config = dict(
    dataset='chords played on synthesised instruments',
    n_mels=64,
    targets=['quality'],
    num_classes=12,
    beta2=0.99,
    ema_decay=0.995,
)
Rows from block 5, named by matrix and row number. Rows with one number belong to one channel. Each number is 128 + 32 x the weight over its row's rms, rounded and kept within 0 to 255. All counts start at 0. Numbers have three digits each. After the name is the row's rms in percent of the matrix's.
# convs0: first 3x3 conv (model.blocks.5.convs.0.weight, 128x128x3x3), inputs 32-39, a 3x3 kernel for each
# convs1: second 3x3 conv (model.blocks.5.convs.1.weight, 128x128x3x3, transposed), outputs 32-39, a 3x3 kernel for each
convs0.11 098:145131170140126145081106120172176156112115106114142127106082089157138133153159156142126114101121133096116130077085067134135128146139107036064085091082102073111136086120113117140166152169176139143135121121098105093094
convs0.12 100:122137148143174163113114113124128103104117125122116120154141149103129092121103112113088059159149147163158168128129109150145126162164142138121128125137132077085096080060060146096106088125110101094058125088126142165168
convs0.13 098:100122121119109102078105088144158157118105121157139118167166183132142152113109127108086095116135127122154149127168162159154159122088095144144141172144103059065078122108126157112117154135171156201178119091115098096091
convs0.14 101:151150167090103104069088094157154151132131177107098065045074115186172176103084029140148157144146146070070070132166190033062036162142144121160145194178149074056029086080069172150145157132129179185206082104069100101112
convs0.15 100:065062057182191199132126131118119127157153159140138131166153161132115137158155145132123101090090083110110131165154180153170158068058036110091115192179183139114099153173141146159125143134154095103134082101112140115129
convs0.16 099:177110135125102110154150147162148154063074067198169155124140144154190181153154127149146154146119128121120144068033068151147133117151145101088058118134150134142150115112138129125133115092126155159177097090091110116092
convs0.17 100:084061073095134126155131147061064078125121104170178182143136175128157128148133151111118113155159181103076093102106090133124099096082088091084077160121161111107133087087104126131116174133146116113118143159161097129158
convs0.18 100:181180194125152158061025008156139134118118105149176161091092111151153160185203215096086094167160174076083094084095109107099115129140153091103122125116085140134121097111125133118106104091068118138150110115107095086091
convs0.19 100:133095138130128128060108101084109101140145139049087096153140145114095092168145164159153160131138122180161170134147153061105116090122100067074087120155146161126149085095095112135128185175172215193176171152168048044053
convs0.20 099:151132144106099106167171170181195172138176138132143114156164170089110115057077086146141145134125141086072071114139111125130106134139131175192176127130131144150148117122107128130153109097100077068068133129137171158170
convs0.21 101:087096067065071076091100102157134120151138128158176181223176195113116140119140115099081078149184174089097100147142117149125093125138153129077086127125105112128107107095119071097117132111129095132142143127079167155177
convs0.22 100:116087079120117091182163137105102094124131123109092098145173151143123126193160181146127167121070068158153182149130128104094076108103121090092115140117131126097083141119129110094068151125104111068031148116138114122133
convs0.23 098:206172193184214182097119110127145135133119139115125097160141155096095121135105115166168143139156155112104099148113135055053046104114126046049079108090100114144121140171189159140144123117131156164180076095110064078087
convs0.24 101:124142149130109081106097091104125154177152154076084107140134173116141121151128130147120129090106121158152153050054078137143135121096092143133128074098095135104114141133129083100064095079096103095109056076061164146146
convs0.25 100:080078106081089080130117130154137156109124116146207186155161165098106125098125111078108105145139156080100090128145125126134151167142146154159171130167143143154136091077076124101098122145103100108133071098072092115125
convs0.26 099:142165140146115139080101101120135122123119142165146162153124132128128140132155130115124127127159132084112094131131131138138120148163116166162150150155138077085064102095115102103109159133151159189163105107094091094136
convs0.27 101:093096092157140127094107124158164138110085090178162175158167162097089106151137163122140149133148125127116116077045025153150145127119108115123146172124146076097097145181156110131128134128134112107105137146135175163167
convs0.28 099:078117103169133136135125135133142145143152121150103134178208169090093092103071108124070068170170186177159175137153143144127109147113145135128146161140082119120085156140133162132133184145144135109159098136144173199189
convs0.29 098:120118096156172177127128129130140129095052085156117085168139123092128093093093106115125134168185165111070093159128155127111107115130112132115113131139128072075077202219185174173185126143160107122101146112124094092064
convs0.30 102:153107064212175145109090059102101112134148113142119087133117113108098104124136149170149166180160143084126131159150142138158147087126139091111138136122071112130126124121149146121124168158143117107120178170164114122098
convs0.31 101:131136146128160145133114126103111119138118135142172170070080104130147150165135163164171166157158141106095125132127120110110080109129099133106103200165194082083114114093109117106109085121115176148174131145095047049024
convs0.32 100:085093091134148143168157149095109077149160149120131127097048081109092077156137137109093079105123144112116118136139139141138128102097048109084067140150176159154165089061086145118143125101111125117108163155121119086129
convs0.33 100:137130177065096116135145175088097100113132132097089092133134154126137139098109087121128143118136101126129136150167168104097082197178191104118118156169161133129124104090109126163137123137142129141131049045035083096106
convs0.34 098:155167173103081093167173197165142133161156159133157137116116139129112140118100106182171157124115139110089098133145141079074091094126141157130132060079073099113109090086056121089089128135116064084056132112148128137171
convs0.35 101:129150147106091112106119120121116124157142135113104127075072063108098134144129133121116104140136143167187177182180151153155146132141129129128123143121146098072063113100102134128111164137142112090127127132150128145151
convs0.36 101:064074075116126120147148178139150105099144180093136102128104107124132137135103144110136105053109104182162138070075077158145146200170143118152137125132134161126138138124149125112108139149151114126132132120102088085079
convs0.37 100:069083104102105121119107096171152113116104076186163173109146149077087088167152162140159168064043094149185157168146158139139105162157144099073059103101087176145162151127134122109106075057063048065083219202181135114086
convs0.38 101:158152154162138179106155139170206207168179153102087108153141135104106116148147126126133153096125127161145156141165123140164156127138105111100124151151144063095054125106077133129125133143136133136118152118111142128148
convs0.39 097:155125158182139140168165154089087115100108094079073097091095073146144102108106079118112093175158136095079085114119119085107097139089121092077106118117104212190166140129173143163181111151145112120112174129148108089101
convs0.40 099:168184179086093075091086095105098074121110135168164176083134093164143156139132151128116129122133111126112143111128122165147157138130121122117117122126076157159157105102092168160159151176165174162179122137098099110121
convs0.41 099:102105110138123134149125133162108127152147125094074086177156152146124097124111106156125137122087097102098092138122121105103100156149141056045051079077078145146170167197158150124127019041047102058070150125121120127130
convs0.42 100:141156153088086111135161151158133140097119131091088090028069055104112132124102102142140169080087095132152129129142156135100093160132150180170175141111089174164190150149143145136131089101093110105140156143152101082087
convs0.43 100:195202201104115108101105111116144136090134189129137163078078114130092098120127133086139112145147189086119111129131133116104136136133125104130148131120146154149142072094062133131131168152185190182181097100109100130108
convs0.44 098:170174144160163144113087091165155181062091120178170164156144125118117105136137100144146161068096088132103126104113078161163176152165162188181199138152135076105117107130121142140137135135129135139102053072078079121141
convs0.45 102:108107120096112124102100092157143176080106076163151151131170172140162168128152146102100101130172146096147139144124102139122146131139116118121160159144152170145127125103117110100088081124129127145136128123126120114128
convs0.46 100:113125110120117136140152149090121135082104088087108111103099073158163161089115101107147131085124103093108135043052065102140145052069096124148118084079098118106140145138138071085084097090082110148136113113113149151153
convs0.47 100:117147134052065087083127155154146138110136132120167175114094127140192168161128158139158165087100120113101098102136119121118107105103127128127114088083108103148155148157143111099067101107076112143136074090087110110099
convs0.48 099:068091076106116114125137124134129145097103109118103119106141121156141114132115123192156167074111084054109078180173183071069080148125134103129136204192215123123079118121102149133157160141140180143139092050058117094114
convs0.49 099:059057081095110113134151154130162160083073052107129123125145134113101101078095076180170158137147154072114091091067059124118135117092121130150149064041055145135121105136154125136148140132165104083058129110088158153154
convs0.50 099:099112136151168149134122119149136111151157168059063064125164153099119105139147152166169147069099089154155167195186211073099090154142154159146179118122148091114132104120128099111125116098118084077077134134114115128107
convs0.51 099:098088086089071077113087078164144161115108095174134134180197180173159154006050013163152162095131084107110101138149143136135125131106105175180181142143126091121094133139132110097087138118128152136108109119096071074075
convs0.52 103:149130171122120095073071096175162133126109131098076088103065070122123123136110109104110113172105137149120105143111103137136113122134105130125120133140116106111103074092103106112079135150143101112152158157171118114132
convs1.11 102:087098067102126116129144120165152175109125107157162158039037065098120133161189165105137099154174165100086071062099119173178189142180167109104105158150148171154164076062097113098125171150167215174175148137115154092095
convs1.12 100:129155177147149139158117129181170184111097120100099094161154176127122116197181171144159176157164161081093088165161148109109129083092094111131136135152153094122143098113104097075117104126144190161157103101136084088096
convs1.13 100:062094104098097110092070088105092112152122173121120092135170167089120076156173144146136166097115111121126143103082068136123132107105117152161156125138158167172128171159145213177133186156151079074053073058088083096113
convs1.14 102:115129116162170149155160159133120122132151158162178189045041018163155162146163153174172192094130119103079094183176148181188127147159145075083064108146137085070106081081095141096100130124097129114107129143161144125139
convs1.15 100:130168141159146137086104120191189177138136149182179184148174192135142142121068101189212214094088086103126135094097110186186150085098085118106133158148162109089108159142146147137153133086078120131155098101126126135197
convs1.16 103:115122122082096104102116110170218215119082103178175170093100075154146174183193171069051067124104100110105105154174180097135122151122123120109129162150158052032039100112120044070108070100121162138122085070041169170148
convs1.17 101:084078081098084105136117098122091119144163171131135083123134140189154185168153152114125077150144151097107087077084074177187170094091081119113137131140140168159143136162141129135150134112132138103130119101099113138125
convs1.18 100:101130086146139146150182149125132161201176151112146123106085110143178156111143148154114122123116145119101099124143144174156174056058031166135142171180139065088106140137172145145143126114122126133131079115144122137105
convs1.19 102:084092100079095092089094113146148138144128156067073060147134154138133114065094085131162169087103138150147111097127136089075081101087093193168185112127130136125148181173179168152150169159168091100073100097092106117118
convs1.20 098:159161150101132139112100065136147120115122124131122137170144165156136131140154144103147143121170178102105095156187179173157126173154159091084091106134124084082080164171124122106089165182169083071084086106097143113145
convs1.21 106:100072076132134149087109104089091087206187168140140139171197217056089093153128143138135138131141145152142154084098095176173186109111096110117147147141109159158147091049083074065076102101116140114126114096120181124163
convs1.22 106:110122114134130144125138140165165151182155136151142165121131161071093094113138097102113119122143142147144144126161155085091070111108108133136092187164157113123125157157163148139171161157161113105139116109120061074086
convs1.23 092:156150138146157158115133130146137117120110101183176168136128118144133110118124132101109104096138126133155159131123116112106136133104111207175148139115111031034060174164192114117127132109097125114156136130128152116115
convs1.24 103:145180143129129092133141141122111111158148151116098123087084093072110131086109118133141149045047071087101110081084067086091105175171132144138130152126102128124124141122128125131138142137145114142130155178185155136153
convs1.25 110:158128137131139158133150142176201197097116136110131114126123107152159153108137113068069083187184192112118132125112088177183172092093065163158152143145124141135128097076116135135170128152160178179125155161108161168138
convs1.26 096:144173159132101118123148138113112128121150157146162126179174170126136118137149141196183179130103085168138168121116103098120078136146112121135131091122133195216187160162149093097113092093114118123091156164151150112142
convs1.27 098:122116106117113112015062090116108115090084076120088089163139150057041054167164194108092112090108104122122129100109114117097139137119097150179151106134133165157194181129128141123104176131149107113171070132126080087128
convs1.28 100:087099106110115107146164157094109106165163155072053045092105107175161141120135125101099103113132107128167161091086075176144165154161139130128161144152138074104098095102104137107121137124132149110135112131105185170182
convs1.29 097:072061103136138140095086096176202185120105075141115133144166150067098058121101103097104098166164169096100090095077108113130116167157156136113113141140137166150182140130090119113090148139127118138157131122145107130154
convs1.30 108:144141171123119140086075064103155158137114087122142128127156161106129117113131156030061054115116097124129122163109083139133110138139127128127127186170131151144147157132156156154138105130152090069122083091195143139161
convs1.31 102:112123150165158152098121107126141122199194156131122112177193182125118097087128114103115090133161151136144146119116122179158184130140108078113097132126157135156166105102101107124090070059055117089102196169155113111127
convs1.32 091:148147137128091077120077089119131145149152174093110080115107146125102067140128121159147148111133134108119093162155156155165150118113104067078085091125150144157169128117123090071099149126128096118139140144139089068081
convs1.33 099:169145140090083079100118096053057011134109112126150132120116107130120122111127100121146104170168165108142140155144143158159143130149150147142148155159156080094090127126117161120131057059052175128133127126107131136115
convs1.34 102:144144149089079097110113140142155139076058060142134113025031043113132154142179171107108114166154144146147134100099118078065092210202209155161139172175171166188185154159162091074076082089112117095124159167161119107121
convs1.35 103:148143143105115131182177149158157141158155168085091088151185164194187187061066043106106145135134104125113143110145131134126149098127136082121115136144158106104132171156098178120096208190142106101140146124111147100073
convs1.36 098:085103080122111100156148136209208194124145168118128115163196187105110111103089093068085081126147154159151163180183202137151144139161167120118139115102117107091101142126124157112097072100092150152150128150142106115088
convs1.37 097:154148119158142125181144143135152165116129092135151179141119118090083065102124121033051067137119120126127126141170140092116136121128117153148129137123158142139135108099124113102101137141122102118139095093111139127105
convs1.38 095:053045068188148164095093066145174173097112074111139141085115087127111105163148125120133141100129135171159149128149161124138120157148148081114149144139117130155155154133114093106126081120125133126078109100083117107099
convs1.39 097:121115125110097075145131136129118085102116102129126124127118135115115110095112109102120164172153140105100116090073081140097122123115123099127122107099075117089093112127105132122153124104128143111144139118139186159150
convs1.40 107:167149160176172146115143133113149140123134115118108109129148126127110112083099099159157155077062067137120126113114101115100123080069079161166185119117102108096082142158118122130146184152139145135143158167138193181173
convs1.41 098:154144137146147145105111128125122130134148110160156145087086080099123091093118147053086102123114146083064052085082088140149147102111134155127161130168129176172141118137114119110120152153129121109142106075113153143144
convs1.42 099:156127146135121127182152153123120098188173186153147151107119124146157122079076073073059069143134130119146111138162148104142146158139158070084102104127100115129107145118132132083100092065078158175191124152142129113125
convs1.43 099:133121090129133150153133149171152167161170169071099084147152129149150154120130124127144131131140124115124123136098098147129129130132132201212230120107140119131161178165131104093094160137147039049063089107095119128136
convs1.44 097:138140149105105133083079080143147140174156156140122149161153140133117086158144144139132115155197176168166175140150125125116138128112117155154127156165194102104097197223228144166184120140139111087079162117160133129104
convs1.45 096:117109095103089108080113113096115132157165132143146126056044071079109110198156158152172151071095077109135125117129108153168143118098089092103131140147162025061045133110105125105116175144156128140173106171168146157150
convs1.46 104:116118116142127121076074085123149113136121111125132130182178185149157144191188185122101107123137128161173166125130123145163134162138127076094063144135128154153146168175155178164153173174184093103104115116097154168160
convs1.47 101:106064061125159138114113109132177148144163138109130123131162169133125141138145150145145175126136123148137124157159184071093140136119135126143150171143162116081082120159159091130107109146163152162133198199165177159116
convs1.48 095:155138115127173182093093093096116095099110146141142135125114072130129143127114095093107135090086091147122137159128128112138142115125107078115103120106145146124145129105102199167140180152159142181188141156124136153188
convs1.49 110:137166140130101120080072085127124133148149152142124126144131150110120096186177185117101124120134130117150161125119130131106122080071101107117095153141156179174180145112117173116088167151131085072131047040063097105121
convs1.50 096:187168193206223186127132110177189150138160147116124126119123132125114126106094104109153149138150134129123126177163171107091079113115124101099124135101129146159174144146141125124102096058082097091116155125089060068093
convs1.51 099:168164159152164178087106116119121119086130141190221206081089078105095119092114124130106147156128122098114111135117137090115115165170157158184153111104111120126150078105097117099100083069056132131121159139141177158182
convs1.52 100:110074088132142179188152169160153153090093079136148146096094093136110117122109101148137180081093120116088121128121143143172169105139118120098132112151151106114111118105088122091042153146090097075071134131155108069062